Weights of a small image classifier.
Model: 64-pixel images, arch vit, norm layernorm_no_bias, layers 14.
Rows from block 9, named by matrix and row number. Rows with one number belong to one attention dimension. Each number is 128 + 32 x the weight over its row's rms, rounded and kept within 0 to 255. All counts start at 0. Numbers have three digits each. After the name is the row's rms in percent of the matrix's.
# v: attention value (model.blocks.9.attn.v.weight, 160x160), inputs 0-159
# proj: attention output (model.blocks.9.attn.proj.weight, 160x160, transposed), outputs 0-159
v.43 118:139087137124170115134075145105099121128086105127146179124121145099123146034142140113135122064131147172131193119058160156129113185150177120156079102127213148119134161114100108087170131102196119086156118124067160151081075141117145153135162118155152114143141097210170115156142086139170144082161162142150136140124161150115087122130094156112188121138162130116167127111064073138176088104090146134133144074137105108085112123117098144141108106159160181092155139056062122154077122103121130
proj.43 120:050169104206132097136161143173089109141191129141123146135162120149136146134142105206131144138129107157174143122144076138094177029084163121090142119221091100126113085156158080143114153115116112202132093174144055100154182127090075119114149094084125136165116180132120112116112170136133082144077109078184100151156114133087125136131174108158112079166093104099116149152136130138130177135126092088162084149136172103109110130163163133091105141112132107137105091159122097119135138175095138
v.44 100:118110144115101112125122092070054129064110183108124146143122150132136193128102157159140127095107103107088171153105156112163209180135132149129105067130147165162135115169176099132105134158138090114161130154027122183100055109092202105186134093111103125177132114142136145183151120134121113138110135104126135097118126198062073107098071083172086136133104103114127146121135126161118147137088150135162124135091150090095150124104116152127153182207119163100112145171140162113122075093156163
proj.44 102:109129099131120117172129124205106143151192139144094102148141177140100095088152115114130173115167144117135144074124098111091138068129171106116128122179135148102144187166084073163162145097074170131219066140157070167172119125142137110143080154153161134063117119156104108168130101151062144125166142155099097117150104145131138133148123132109169141155132147135116101143181127090071086183164119127119131120101148162099031140113118168068073119118172158153117099135117119134052062122159109
v.45 085:105130161145104130168127172110164095086107242080089082113125126105150093175170100125124149119115155125140183183150174163160134128121146094164111174066080121150155117127072112183129134190127090044142109137120147120081132163113163116126175135120115046112091117159129102118116124135125125136063132098134141177157131159156142096193139177138176103068068103109114070145116116074136129159123144098124143129165111117139091112112150127153133069097111195123212124119107110127156130104149112
proj.45 087:198166070142095160067150150165097140166120132139086141125144105099099168105098145076078098091144082131194173083151116140177137126100052180174200072081161116126148100159152100138144105139089106160118133166114192144131155148093137100117140129088159109175143191137133106081165093098070130114170086134077137111165118127150137124100132116147061131133159081154069166099131171163164184156144116139122155119129100113177098196141122137108112124094084136116121175130136156105103125129070127
v.46 100:083140132148126146091148173126120084134038154163092119142162169091153109086161179119168151156077100087111111118154121089161051165083148150165131122098034141164091171142088118178148127076126122096058081124153144151098104130107102140132073193137201143136164136146144129134103098178150132084142154095138149128118136086158166135150089142177112142116180122111134148101069133158123077156074123137162121158131187120102141046163142140126127100123155121141105122097102187110111183143119113
proj.46 097:165123151133121130133143156175132176108133101068207119128110117111117115122051126117120154130139082148080127147165124131088102101132123132132169099165135147096104125097081092143079143104148027120218191093112145138081117162158127173116163083148132120192075103135145146066072161089112120164142116141064105154178133139105065136138162109081077162132163164113149148157152148119199158124162133092068117155121115088157169078152159118146161134149137078100123125113173139087166109134152124
v.47 095:116120071146131161124115192138158071144131141092145152165155111158092155141165107075135107147191115192136140081127179137087063146126147176165126179194118100153154064148142107079181082170107124083121167092172128170124172157116146109109140137154108160146083143108115080127125087084161157112121106116140158119140106116089093116091131192094122149151094115085130109119106131101100192104136121034079151107184125107128133111133187128097154135131168105144140131145081107150124057198157085
proj.47 094:178149071156159145152152103116120133118148122199123099128206108127131061176088107121164071160082140099125131147111147128171098071142068191111175186107109100044092124143135144132168193157143166113096164109136146090133108048178148139107116092103127075157181154162127136128067152136112081124102103148145132172141110154117120076088121103131135186106151145149159067095123130176138069100125096193135161137092121106106148157142119133155127155096152153102156158087152087116097119149093140
v.48 112:143171149143095157071155142088162157157109134125130126123166167115119130158168063117112108163178171105115113105163106140076073125092107120190091153112163120127133092114153126087182149120121093138144086177209098177084163160115090122149124111088131070133098164140133147119141115159205107161170149121148167113075165153165148152081187116060100122105140089102106128103069154163080080068124138092146084160073130194161172107119091132152123129091143155092130112158153163095096100168110131
proj.48 118:118128091064119158168113113057096187145138088114162152132089134131191133156100116150159087148076106106082144105136199139162121108168144159146139124103080108125085159119114137139108146144145123087111143136104188062117118125121132142113112101160122099138117087101150146124100131132068142090189094172108086147172127139111121011102089139139086141138115129161106126176089144128093124178178122133165156128119122104153164136065168078124158182164167090170151194079088163123155178121188152
v.49 098:068132155144148108126146145107097144118168163089130120121134090154068067116178102134061188117132114112091113173148149081122157123153096170087078125132108139089104106111115162178181128052146139144107119126178108125131049150125141100147124127115186190088114103153117162148137192097142113164158143177149105095157121137153077080149097137160137151167115145128096104058104154107120098165094179125139117117147083085140083132146118159112089132110215141159083161162152218112147091174113134
proj.49 098:182095056096099135200145076187175142054147135133121102142104153106134146113126109155092150082045104153149135132090106128129163108103129101173117140108154131104146159117175078138127122122117120134186174136118045160170141145201066140131149129129101132175116144117106128137140118137148116076146057141070126125148141076100147174075160154121146100096146102138112196212104157131070157092091127154087106137102146159171144126110132159092125097147099182112161124148148119155135084083149175
v.50 111:080108151114132158118140098065143108073167099094065142099102134131140146176087119159073140068114129111167116158149142121106215137151116133087124116138089129131157224160157118154083162101142121122101075144101115105139115061119124148100143148161157118207123108129115091169139105097150179189139160143111089174193130126119070126102080128144132144155096158171139141108180113103107080221145167121112192154115073107142088095152155135138081142162114134172148085105123142112133087116128168
proj.50 104:154122083106137154107142148127141153164084159155135098114152145115079135150150159111134117098217101151076061124103118144148120117092185060167151152119117129118155035177143129118175153196136154182173143129176042151128074160124089097068096099153114116118083142097136102124146128169141089070074121103088180105181132106152164170137146141143161132132201081101146134146141116098095153088180111159141097142129146200112097111140101123080156148102117164150103157097151134096110104140104120
v.51 106:137129136139152075169107122113087113111112112147152119130158177127161112137143149095088106140108160068152188107136131147142124107113117183182092069121119070144135078110052127147156115137155082159190205166061122086174090135115138136060163164091140129144115034113140140106154091134144163147138189174065134151113100115081160109103116140123148124070143117112107105098129144129095161130163190171110082159131162093132182093126169136105143119112150110163166199121093076083124120173145134
proj.51 100:105108111125146186156092119158168136062197119141121105080162102127166105111113143136153068162127129106124108145084113185127187137133162086122166103150134153149109186120162097158130087119131121109092124135126115134077154063131070111146095104112125117132121187180051131132178131165157083141132061087141213059156148137143098163107165122086109146151131118157148142080118165186213132135104151119173081087123098101107113141094118124071147103147168079137098122128138162145112193124163095
v.52 098:130055174150132159051212085143061200166080139113125144158057087129135143126094157134159109121139096145102143093075103120141164125151156135065109094103104202083111157106121152143081101138111141137138156135090121175110111104096127143145139136147130200152122126173185172097104156131177101147186149095126120078122140136144103138132068118155143163112128145129182154143073126130137117120066119182204137110137174087123101147123093129147126101174120115082096105094111143193078136114102132
proj.52 093:141167145122159098154091090117163101094194109118137183173134123151161127108138164122149152076134175055132151126138066118116076069077124124127155116174136108156126105124094096146164148084130112166162099076160101125186146163104132149167104102145173169068109106092098164139134073137094133161106176119171093134118034114076202163143178125095102104153122125135061112176180154148052140118135133097079110144152126127137157118205064155152113126093141142132096116132107110141148133165139125
v.53 112:094118153072133131120216183127104142132101139147167109213091150112125077157172104092119116133170150075127153191124120115165108063083097114085133157149125128126141149145062153113150086125181123125111171141111136132096096136154151111115105148112148111130151123095172153159142142152146141133193123127167151141076108113115076120123181149118140074059160098107188174149131099108114118115138066101125142119119192118153157123148117012139197102086123088148144126086128120164189079112111111
proj.53 111:075163114136146170147120079068111097071092081173165180135125131156172149087120086083140156132139143167085109093154137149064127133149163112159115134081130166168163088149157168166084163112153117164142128112150157123115159131100155202160070083117095140128106151101189126071080121122073144113149080113116108120100111138134099145085188115164113130171099126153054141142121148194115060135107179161170097085130061136135162153108166117101151160142127159153154089114145124153149084194132113
v.54 105:127166191132143123080125141174080200127083142115128147076138145145062138067105151139156175072145116051096116147072150101146147128162119116120085143132107171159168199097084155207144133102118126150148085198094174139133099093156124155147121132170068124106139161125140091116115136170156164118138143130124096119115100135084192114125158117130118113116081096123098064149134144109144129104112155167136120153120145204094104156133090063188132120151062152116151096163134145100039124142124140
proj.54 102:146123117056077157146158114109159138117145123111108134226118138142156147145156173140090173098119078158161093143156152146142124099098158135124191106157136147131093107147112041151098035105158084134130078092101099150133133158093089081117115184154132173140068092152124118144199128084115165111143137155098107116119201186141204141189127110101106119151046144138146155125132112102122095133147110122159122094185128128126078105118146144096072144098120078116106115155113112144191152140152160
v.55 112:116096161139153092116134118121048116155115153048172203143167182100104190111151146132111167149087144129116119142097112153132075094139118180177125105099121184093129148121123110179158149105165099094122134119085127160152100105116154109155150148085146108073147110112192119146151141142159114158121156176121137083123173104123117119060068185125204109060149156152081140151167189130138117111106140120128094123140174096181140126110088134108080123176154131133069075106080146102060111120122184
proj.55 107:123121126079133172200120127125170162108187123128091180098108102147134067102123119199090152119174117114125142154163116153088171109138128104093084070174172111152111129104066055160165104112088153134111139128112049101197179131122103068135116165171150158192115076153081159123137068118134087115128069120104161159119112181118133165108163108055105124162137158096135135113114129149167146173082126121116133109170126164085099117173118177086139087142111102129136130101127137166160098177122152
v.56 099:116127137101096191147123111142182129135094132129107109186140134174093067120144174095087085115171141069188128147153152100151098134107134072210094101177043115066122092098137119161123098090109102158104093127145160107144121101081075209135113153152125141120140068105088144122184099087168136188177159118170129120166135132169122137134095142139086162098121117103085150162106180104101118143142142101135105189137141161143213092158094133124171118108121168142135157097096182129107093117120144
proj.56 091:181140152108115118081156136129130146099114088093200168113113111133142166089116093102125110122101113140086113085107182083131097123153173097110178097072171094158168150123142104162128164159147126079127153142164079079097078151163125201151148038099139085174129144159123148150117132167127123159088089161119155107158153119095140079134134128097122118186154134178180120122158092139106099111190110145132107110125152114083122057121156060173192098203155073137095105122163121109175097164136124
v.57 116:198159150162111140108142129184111146119149130147163075143102146158122099131075129078153109202127111162103132119171107148180117142109112158146237178162163104103112111079083131157135111190077184112164175074140158101138067157113160151086123112160129095116144111114118088121139088154100126090122132115121162101152108097073072120121181046166110145158135137158217104143181123103089131115149129114107126085132174129137146105106143095106092143146106051160145125095109070106131128159119109
proj.57 108:095115156166120112074108122108151114163124140116194107105128144123126098175129110105185114132119203168141144068083121129123109181147126119151138117107079127181129128108149169084137100084165151126116164149093164176059137070120166168183090134101137182085163121165096109172150082108169224149136131123184076124106119106162124178100083123105158117138125114141089112113119117137158103161174100123138105068120087092140094141077174190106151169095170126103106111133156119125092061112102196
v.58 089:135084105096110151102108127114165114136122090101119137152194174109173105089089091095143024158098163122139155096111123130160155156123141113128153156161127091148104116144144159122069111122157055148142144073134134158047149162149121116103199097181115106248129124145086145139143133120141183140136097109170187099111103129137074118143138053073163137150112190131145134122148159188102113107168122153100153145136084122117134126061083106090100198137144099105156167105135114112125131139141117
proj.58 093:111081117172145120127168112135106094097107158161124105077112103157101097198112119171135123182187144159106125131113121153169167127124138108121143151137139132189155080104099137111122176145143168115124138099154179137105114111099211172132112086098158073047153135168111155170111104150119109202131167070114106101073087071103107160112121151189103125141153098074147127123162119065143144120190091131156050169087124058103157109115145121172160120125166086169108143090165125113094180114119135
v.59 091:115149123170131127157125088146142091133123162172072185150148143137168088175175182139145165109094148142148088054118109198142132114169160124183136115090119060157111156141092113100144144130092144127158154147147139097130106136125152146047116198150167166165110113149147108124099122140104137044135132098082105144136098139109106103091039115152076122084144073109186144103126082113103121182145110180116179144153147115104124089160183127090121134159094147166132096107104083087077168158186137
proj.59 093:138150091167121141124127130126125091138135134126136107105135144108112130130070208071179083143155092089092121153099151138145137108110099133125160157185140132125061129132140116129109131137117155124129144100062099147073127071083117098095112091092136108156089133137122105119141113166089144202090091150106165106210146101148160183133134155050137146154164187115120047174170176130200122136147163130099132112093093100167143188179072177118136126097143086105133154181106144142187120142055107
v.60 106:120109142148107114192169145134165106158132167177181128092086122172100104107145087104134101104115182160123094166124166152142123173133193096059184160151170053105101145169131157110170103096099191074062148090176158156183128148152080155081157188141125128118134106102135085161106169125086160098085103162185099100148120144139115101151148098117088095126132115129091114163165117113106138125155088071093139113118116105107163175130130104076144110108107163129097077169159183095103129095073136
proj.60 115:059107131114168137096142089103136117126128131137107120137115189058119172106116136089120100172088124185125103063138107120113130176081048194145079136088158109097183086174179107123154187163148149154127137098085139127138124078129134120108124095084160100165127163159135117149112119140104118149159124075128129150146189081141163125131143140120197132140088185116206130164084109104161076125121144176117128110194148134162114059159140134122126119104118160157159113130088088204155101093076102
v.61 110:136116141095103115078134203147076066195159142153130144150142090144125136089078146096152100168117128100080159130190136125111109117179128163151185185105119113150187114148141157199132117128110098122129093098161110151090133121164121166087143148177145105150088124121144115088156126074167135139113189152147104099102074091146108100087087058148184115167103119115123046162151129133167163184166118163121154194147130135109131121109128111069118119172141113125083068069126155107076083140103106
proj.61 103:149105114092129139144107150114170176167087118108130115154168145127042112151148113150167106151117150122135177139148099171170164150102097150148132109098169120178093070108099141122107188094181190160157142132099173120087144090108135134116125052134156152184125111145066149103163112117132115135169125149085093111155179124138121161114222143124114172093136128084146139120116100130103093097127087111055101083109141067124078101120090119127123111149139086185167190053167135128113138052171150
v.62 097:143111138132084120135085097107139090112136155090187067123062160136144085087090120124099174129149121137117129152136136183114109167100086098103096144145160122118145215157235114092058164095167104124185127133079164129172063115117160183160157073111129190133118152117113159181187144097099145139095118138101100144165097103099130191108103078174134092124140117131160120153115112097110127130098128087160161122144076153079166168129163121126143164138073161133114082136124073153169120136120159
proj.62 103:099158177170130122111122173128159129160181174177078130132129145133105133109149145211127112154127158179090126134112126056053167153125134092127151150101093077138165080172095137117168131122109155197096127069085090154138123147133129120122112135148051158067137139109192127159129157101127110148145164106146099072136154153114117109135096179139093130116094114101123158143128139125069109129108176135145198096154121191129068124143066145153104058136187126135138103108092125093043078136146107
v.63 099:089105068188084135120114175068137083176129136110112196146128149085164189127102080099126133131132138150121041124134163090096119146153122166130159154175095152147180236128130077117162112197068098077085088198113111185091156130108108140151157171124044151119084148155098099121113120130105121087127078108106154161176173136130137113128130152147120139104107131134128153128093112158104158075164128061117105113139112101159113102133133143148145138133113138188154144107100151088152141162155133
proj.63 094:175163148145175215132192103129153200114142090140112113120145103127141053203116167122135109140228133145125133093155149115185085109080106111145150093113094112091128068162095138130119094154128129144147130094167135084085094115107146052079141149129164145145116053174157096104050135144148142166128109149091148138157098140126122067094084082084119124113125132124105054154135166114133162138138112153122164166084117153136165110147177121162105156094157152156127154111134151111121145065122157
v.64 092:157123100176153165152144148141130150081142139148135061188118142165114149142084092084060086157102116105159120119066134132164166133103158187104110145115108128117135128157135135199120155132101121169094126071065127161164162144156107151063164135143184150079142112120126132154103117158114096167121119148131162095062097101121171152113195109132149157127132155092098063153030151098113125090158129185161133174109122139091090149149182148112140082144127097061147162111113148140069066138105168
proj.64 093:103085108095120174160073112130208131158123106111107154115145113099130100128131189157164146120127128180099102096141087161121127136190134117165150125161083135085215122134096145103143086142140154088141169136146153127178093116133112109107154089103111071171142160110153132110151101095130161100165147107123147119118115147110149084156032174125121082149182121147100178126167086157090132138113115085105184092139079089131124185127155108042142081115158175170085100167200119118112182141074117
v.65 099:152105070071088032113141123125133156119123117122114118076058146114123107141152123154179099119139158134128128147142145169142126152181058121109135159118147130200131104121175109158076142145103174148124068091058134117135103151144154191127146168104104123193082130098127122166139127110174159078103098087126096122189183179118126143121120102166157130103089122119126140148120185087188121120144086114176165133100145129104108106093125099102106152148152096093075121064121162149198187073168159
proj.65 105:106076156093167129134095154161110067122083154175149084146165123170168151129133080081113171119141121149143108116087155107140184086110071131150202111091092130077124150076131108117133127138145037130152104176131100149123165108098152172114169163182081083058120124131159122128085157142124100102130107182208117187113149126161145180143138131047124155160153098087149107116149087095124106159077104127075164101115148101144152149166154113097098164155147153123162119175131106101164139143176093
v.66 108:193067163157104093113135120063148145166144157139143063150103149144066101131164143111127111130114155076143140133137130120186084150156176127099079111119079086075101147139086145117204121158098108122068136142144113153136144087160140120148107129124158209115084143068188147134155146114144100094163130140118204211159073132158162171171137168121069136089094073144140134140130153158088130131136101153144109132133140096126176100108096189117105101149116085133107110118087097157155092165071163
proj.66 102:101134123172086142112103088152129163111133121164111152095167131113144095113108093130168135157159143168108144113176162159101127142087093149157172160150095214131161148108175097116174159098210133190183120128120100103123089164099133053046133148144167109133195090134089119119134124133140134111129113149126094106110118163090146094076138130136158068149175122117077113131105096084115137121138124136112134160180083144073039179134099090114113131108189117055153118132079133171114149100197135
v.67 110:161118120051137084168105138158122140119174163112132147148082070123133124177158161142098102104106141147139151128198131150138167084142162183077134120180166148126112152164084144164107091078109089120135131189108091098202074113072156100119099102093140078110157177104148117150162184139143119109086136143092096176102073148111094137122177144161133136084160119145183113158084201102069095111162117155095129118140151094125179113096152094127098107163136108123127197088080096129117182096106157
proj.67 110:134158134100071153096106136091114161112096089158122089125142177129138159081095141098116109128127111146076094104089072105162079104116139051137150145089101150167104168122160080047168124195136146145131146087149094092118161114170149141161150174144149118165101073113098120082112139133134139184182073134167125104110169095152138094154149141082164148113068103081121149142118131187158151145151155175134092153154147142146094153216079109121137196135106162111139173173108079115204120121116112
v.68 107:172175092079088145160139130127112126140124106146144136132175178168124162118106103162149090119096096113102149126100097114164124192124106147087112141100166070111087144099136132158122167146151184139152167115092102085157142105080100145126170178141172113137130100150074132057140161159051122178146126129159099070095125127149095122119122099097098147156205123136150111134181166130106159075075139133160129067062098154137099140094144132170134109102127180141185218095118162077139102051143140
proj.68 099:105096154057135092085083223136120164103072183093127130164096091116124159128157107153138180129136119108110093085209127183122118114154107125167067131150071144154109181148102153099104148118087058135068151112136140084130134098091150122170103090164105111126140161119163120130136127113197145082154164118125145172160152168113060137131114151133134119095068147122121147170115131141144068175124169089126132081117131085125185139142162072145158105142135133147167160103189142175134100173117075
v.69 110:080140098093107134065105108177115095157147079156145149081181127158101143158172093119101122142131138098142177146126156153107150129051082122170108142155163107146149120082153149133125118164155162160144114091110089146117121132071101151085106167088089114123168176124146175122173109086081183194044129128119093075118175140100179119147163160107165122178142185121042126116177168142115118140144117133125110179124128142163127105094075116149074164160115148168121092149136140139087036139143125
proj.69 113:104136097155160125106154194107163141107103127038099106177084107092109155153118192107119142140090098114109141114088201115102057079115134183099148138133146102065108097132116125151147159163141139105156136206152170173187140155153145130127111043150097140138099138148146108143116113122146131086118127100150181129110098118126112102142149154132053178079091132104143100134079151140122168121160111115149177066089062130092195129203189132135134093125137136170146145088124104089113134123164166
v.70 110:121141157166177075095108100124145167103167151151143122167160115084125141138124110119161105141067161112161157133119116139142100122186159156086114146117148164089130129143117110136196143140128125116139119164111234110171142175154131133148075155137095125162072112149151144055124138115087106054119222078182114154098125092096104083124149111153072139115075155142095091121100082043104072167150155105128156111155109119123120127103175141104132112113097140173092181137099075127191184138117142
proj.70 108:150050120133154138150097130153165129126078103092135124080127124135155074097119101115100169160189061118136081094113133143138143101068074089152161110107108097152123082153144077153144154170157176185062172078058092150116121133113103131126117124113133130081146107140110118133153148150136170107152086175143181121110122175140151145121140162077150105122134124176122194150163136169147238125181143107122149215055127119159157160136060147105083143168130089119144117105137113115139133106115111
v.71 100:142078091131177058097106134116152140154127110123126153149145153161101141166130146113078118105103082107134109159089130114170149132122124121150124124112114140118157094155127144057087124156090136152104226117080094156106161173135143202109109066167108158146107183098113165159151162089133138165146159163136117162086076155170047087133167103136113027102124149045126115135098159135162049083148181137183114145164150114156114082113128165121141142122119162094170158116146103144108138096125162
proj.71 102:157137148083092138190122067131101107147065157174092087149141101147091065122099049141134124159113128143139153086152163130108119183118141161138151185117123153129154129102105175161181097125175080113147150149161138094140078126180152146070152149114080168161108076136147172108170144167219101168087096171120127126135135156110104156089085123100091184094113122163129088124131024112126162092094125100080120133138100141108167129111125136098153133156148136160149190164064131132137119149118089
v.72 077:132124097121118116098170120119154169069102117104153091124117120081213123099164086203135120103056111073151129083131142073138153125136090104186117126083092089108169088054152098104129111123216142136165091107139126113128134127138161079095177117179173126131174137137067172096131118141089095173159153146113118158153130103153109106116156138107155210151154114051152156120160154137154128141138127168153090172135131139123099142148166102159142083129110145137136093077119174092084133113146211
proj.72 080:191111166076140111113125158169143140131136110131095107123212072105110140171148094091094123107193157156150155086162118172172089138142116140078126142107203149093068194106085064122105143128097147159123114099115180121136127058156142084167143161143136121104115185119178106087139113116174141152091121085176119079139153139129115151147088159129067131136137140174149100165136149148118094088124108080135178107094121125106094141195137131162163115104139114170097149111144125119159041125109048
v.73 105:118093130169166088134151125109088116119180158109147091106170117093126118148150150083125139114101135116142172175142124076114176172161118079181185094163084126131136108120203149137134079115124132137099137151086123100147124093053102118087167101153117177160105108154165085098103104135121157201163113160125093149140187155024101102083216127140145124143075135161138171124148107071134132098128138125061111113123125090125161119160107065143117115124203130130104169184120165097102164099129137
proj.73 108:157164139145153183109097140103164145150131098094195150142089137167141107108079173166128149132137066111097106126068125152130094137116136131155164150089138140164123155147073090069092197171122147149131106157157143114101166133181123092175101068127117106112099109119091160131194135192130101119081107101142088098096092045188174118132141163142145138115110143168128056127117126156173163140129072120081119157185134154144150089119123119144143112086135108152120057142120085137196140124037125
v.74 105:110133138174125169110098109158115149098169141139129142155133137067159173158153135132142132154090148124105145111170114154129147169106110131112098151124103128115133147097135077136121116155110113072145082066127114116102103137140120145159147197184142082150076116127138171136123079081127118108118151086042071132200118130140096071092134142174139174154093087145143124114085154182073184208156202068141137118109172094092035090124144132147088132162119159149069148117088152163174156165110146
proj.74 108:128097066142147136134138160142098123106143113130122132066187148085143109087097142097139146115209115077202099177124104103105113107140109112115139107172116120130155149098079065127088152145142169186145156171101174109150095081145148108119114175134144137091186134084122120132134168155101075090174093160201151113073086164116192110166126116148101108184153118183146118153105178077104117085151130177120152070116069208164153150096109135145155114102142085109170098149152110125125128092131088
v.75 104:152073108106156096138116137170147166102174131120158126135137152089136134176084027092118141123073160181063117159156067167130081093115173088126131120113075102112129103112151090125103121114139133190167100145151094119169144191130151150102186212114155091179137131111101154156094148175087114139077106111063101108133124109135170152098112096130189113128194115104132118177091137064125108159140113114156126144128183159122113123112204113139147101123177119089166125147109180084094109151137149
proj.75 106:199116142124112125167127173123137092137118116143132152116130140085159113086200144127105074103111122175168140122117076087117148132138068128158093144176204128105175158150062140127143110117118173140107120169144144097083161023180135136083128074079133155093143119127127085143148112080208130061148124100145145177147129174134110145123170158093067107189112138166172129128150130140080077107093070115101171053120116123102156160130099112106115173158103145150127091138107127146181145131121136
v.76 098:123143135172108073120132114086162172153160077093090155123125093083185135140115140089099163076107095106096124122104157130111127215083139104174152164180115130171146119145152099127198114122186079111148091111135148135157165124098132126158130112116099105108119113116154117195099117163142079174159132129180106140162140123122149108055125153099123124178093159109105181107092042104167163087118094081165178187121059173135129155207111118134102130095152133179146102143117136110087140117067125
proj.76 093:114089155147129139126097088095129094137151188142206136110124129153127135135107191186105121127155109127200125101058168102100173152138165152106123124099199173097121075131094115180111147154071152177095104143142176162169091131105126136150079118089101124143105138147151133036174178138100120152119160108085104092139094136119085155161151106095144143140163119189078116098119129097169146179115096136149150157180131141068147064131147109096145113160116099193102067135105119116096124115056156
v.77 102:157122182137110145162122157074098086098083130077139103154150169144090120105164205121152172146196145085168202072112114059135110094151108133098142101119124092110100117156135131158024123139124163073129130109160096142111118128136125097119136098211107083093088102106139182136086101116157157112177130119102164214137115106174118147116141136144119157169124075142162149127107087172078151115126145101092120056162145065160149109100188138131152129130110146132153142099141151132134181138105166
proj.77 107:141176126061123154101134121150146139182169121142102174151136121114153123125122111135095163142146135136175103160155107140093104118168157088156145110111055110143131195107083132108105099048168140159161133113124115071113123100136122169156145147161171174163194132135121126130107099119136097118137150180139105043047118118151155136152058095107128168115106132161178163118119132091162100113100188186129089122122146162118083135052134141147069161062144109075110157075106169170060123117171122
v.78 116:179130152077170133084116147193158090132109161075131115094043117092079193153146139080105187162163104157098116121178163175087145141152108084118110117129106121174131151157133118110073092150095107142155110163131086120097131134186193116156169147103096175067083102108144116195113162127136114127084088171058118165095127106153134115154148133133179142105105099143125180135130114097124075126082123158111092143092134161130146154119155110172139107118181074099195132106127087206135134125126111
proj.78 114:160199152194119101172106088083053115095162138128136165085171157128144116114163114156142123105111138143099116138130093101166097123096105088144156086102109108095122158125159143123178136171188127125148149135151126170086119151145091165097134158128064105122153170109134075117151138102196104081109131093144113136195116148206146125101093115086077133144086085116143126066089141147185135104121122153163126071156161127101043118128114077079090113154121197153090134188118131171162162146175130
v.79 111:084116129119162063128124191096139112135108109107125089150168187205095140153176108156113145114115099107128088089128119180167186114101163103114080158150150081122150148126125102102110092141154107191069236144103167135133127176115106104139134063132096131094056181153128119129143230084088126166099100168175178124075130137116123144168190127123154116142131103118091137108120163091165121111169098136150129156139090104106119087117166172099157116142116136148155121121153097137106081153079104
proj.79 112:161142099151092140131112105172152138198078167141095130137074137077079105128116156139123149144103081118071191102159136166116062122108108130160148091138127168124116119169108152131172157126169170104131097097165119139159072132149140105044140131104112200180139103109142113099151073139160210161129124098109131136137060157137099131105098129106132089081104210109146106102132087100141157138082176102175149130066107139107136189192155140116115093152078157156089174127131127105118178169125092
v.80 100:102122123057115144102090108144163168114138153106123131102182170073147126163096066112110199140127089177095123136145098154115111171185120151116117137117048105123091107102098141086154153167099105076152092166157159167093157175119169134121090131132139094163062138069107124107130119105136116114090145123158152153177137130154102147125152147128089186168124160125088141155130128123141078117092116129157189107050190184073135164093222159170117094088148083142156105133084175119135151133112147
proj.80 104:138099125162157102136136151137118107084123160105113151144129168158184137160187152134144050120122153084156118116098130077106063123064063113129170119122163107168093184171133065174125168121162170136099140114123154114122149119101149121108152139153092161052209213142148111124142093115116156061136075133157107106140092193204119173116121135118140139155111168123140145156127175066092099125099055124137127102142107122158089132160138075127128161141159074149082152117125134148125092113069107
v.81 093:166127085109035184144067131188115129155141064146156161134115126083131097150180145130141124120117182129150128083127187103110185145104102121101161144129175127122133084092104154163139156161126124092155121096181085096156120141098095151088173103158142073109151104140104119115154122119149112094119169136155158137162068125146118085092076117077118126208146118128121152144100091183064132074189180074157169099135087167156087176110112131170118129094145108172161117072125159141162109104123176
proj.81 101:092084121084128077104169182087151151120135125091084115159187103113190139139097118147110167109164134143200072141134115157166120123151103145097070089173083102111128181146119081090096130141082090152145147169142116179136135115126151157116137102158124096149136133164134152094052160154106156141164175160126126121084127130113078095162113114212124161112096132172192101100141134035157136147093123209160117112156131114079102108131148105077156127139129158161079165077091131118133070126165142
v.82 107:151178157165180106136135139149125109067195138142172145106162168179134089147106096091128140122113105187107087111143108154107197152103161225102118132188111127172108149146144124112183127054142116130123106167095102073117193145131103101096089122126112097130156139149047099098163094127136112056136153123102103097147106160096105129104125096174137121141188143121076105107103159072111126152087123166136054139115132208123120165146111165135172123075153151084099094164128151137105102156156127
proj.82 112:101090078120108183160085131128146137105105091079110165132129115098103125128114129169153092053128112077108147104119099137154165161077141068089084138109136135103170126095163200193075124128092184081126130067145165204094068112124107170114164134080155134150164171114124176137138081122144152162152111109132134172105160063092109188154161166145176163134101108146142152202086186159120138096134130113092145156130152080136115090170105118123137127185113146160084100107156141142120171113087133
v.83 128:140138092057117149148107135189094066028148151123126148138117145102144161115151088123129166129122124163154051144143129173107149132140169167107117132118121117146101151136146111081102142107139117136160102080109116092115071199129139090069147115132162090071184084147138157101129116121140087141095117105096103079097138118114159086138122113137160201102181106165134080200085178109131141148080104120151124170110187170122160136108164133149162151168198064130210114108085142144111142158148142
proj.83 128:165119154125117179112129134134132187134132097122102088112127154096159151116116194147110072099155166109115165174126056060141147125147172068056135114193134118106143171153134141114111104194131141072158181135152174114127153059154124204144139133096116133123117143119152083146102108091133131061162119112134155173130120111150111133143129155139069119173108127064221177136167096149153085126100112129054119066146104076174119118109133110124099151112134172098113136152175109087137155076118104
v.84 085:116116157156181089112134125079151104108105107117160142153081125182141139174131157171081158083171143143118121105128132149144129114110134111135126171061152141194100122162196076073096084081136115062091127114182128124172126185186120144134120140182114076111141141117130117175119147118141143076077090062087137075150178208141120107105079066172159110109101118148158126125147111135126149119210122138127081125152161096143107146112087110110118147101127175086117142112176204135122163135086170
proj.84 090:135156129061145147122087107163120164157119122155192162121216139123129114097168138086162082152136123151162163167141097068085119149075193118163115130164124147062127098130133206114092108149139142220160105141093092186090135060109148121102145138093151137086138111108175137139108062144128089143134140162148098171099126050101162165157141163120105142107106113154120108139112130119134070094090187135143128119123161166072139145126116137117095139098125067087129100144080113112156195179136120
v.85 104:070099135056117164084137126185171109087156097152163146091080140113133133105108178129154153153163181110110098126114072132114161106152167112150091126090143065112097058112129163076141155110102151133136136169174173149142033143144126127072121163156127125147149156106137127130124170103097174107095131180116182077077163113117082160134092129073096141067120122099103115153125123117117128126149115165102147154121182151198175101132156159125070086170162146153160134163176116131102163185091077
proj.85 106:160131129135146164203127060132097117121085106096121092139108147155129140186129158091091133111078140128166155171125109136156153156054054129093151120179112124152145147128149157130117127108099104100139152021090153121148119123146155079172084103171135181104115103177158118193118093104142126081120168101149101149132093144122151113112169167158087112113107166117153196108221084133150097129185124145143126124147105144092108152179085160135147161078143102084092146152078090108116188084159120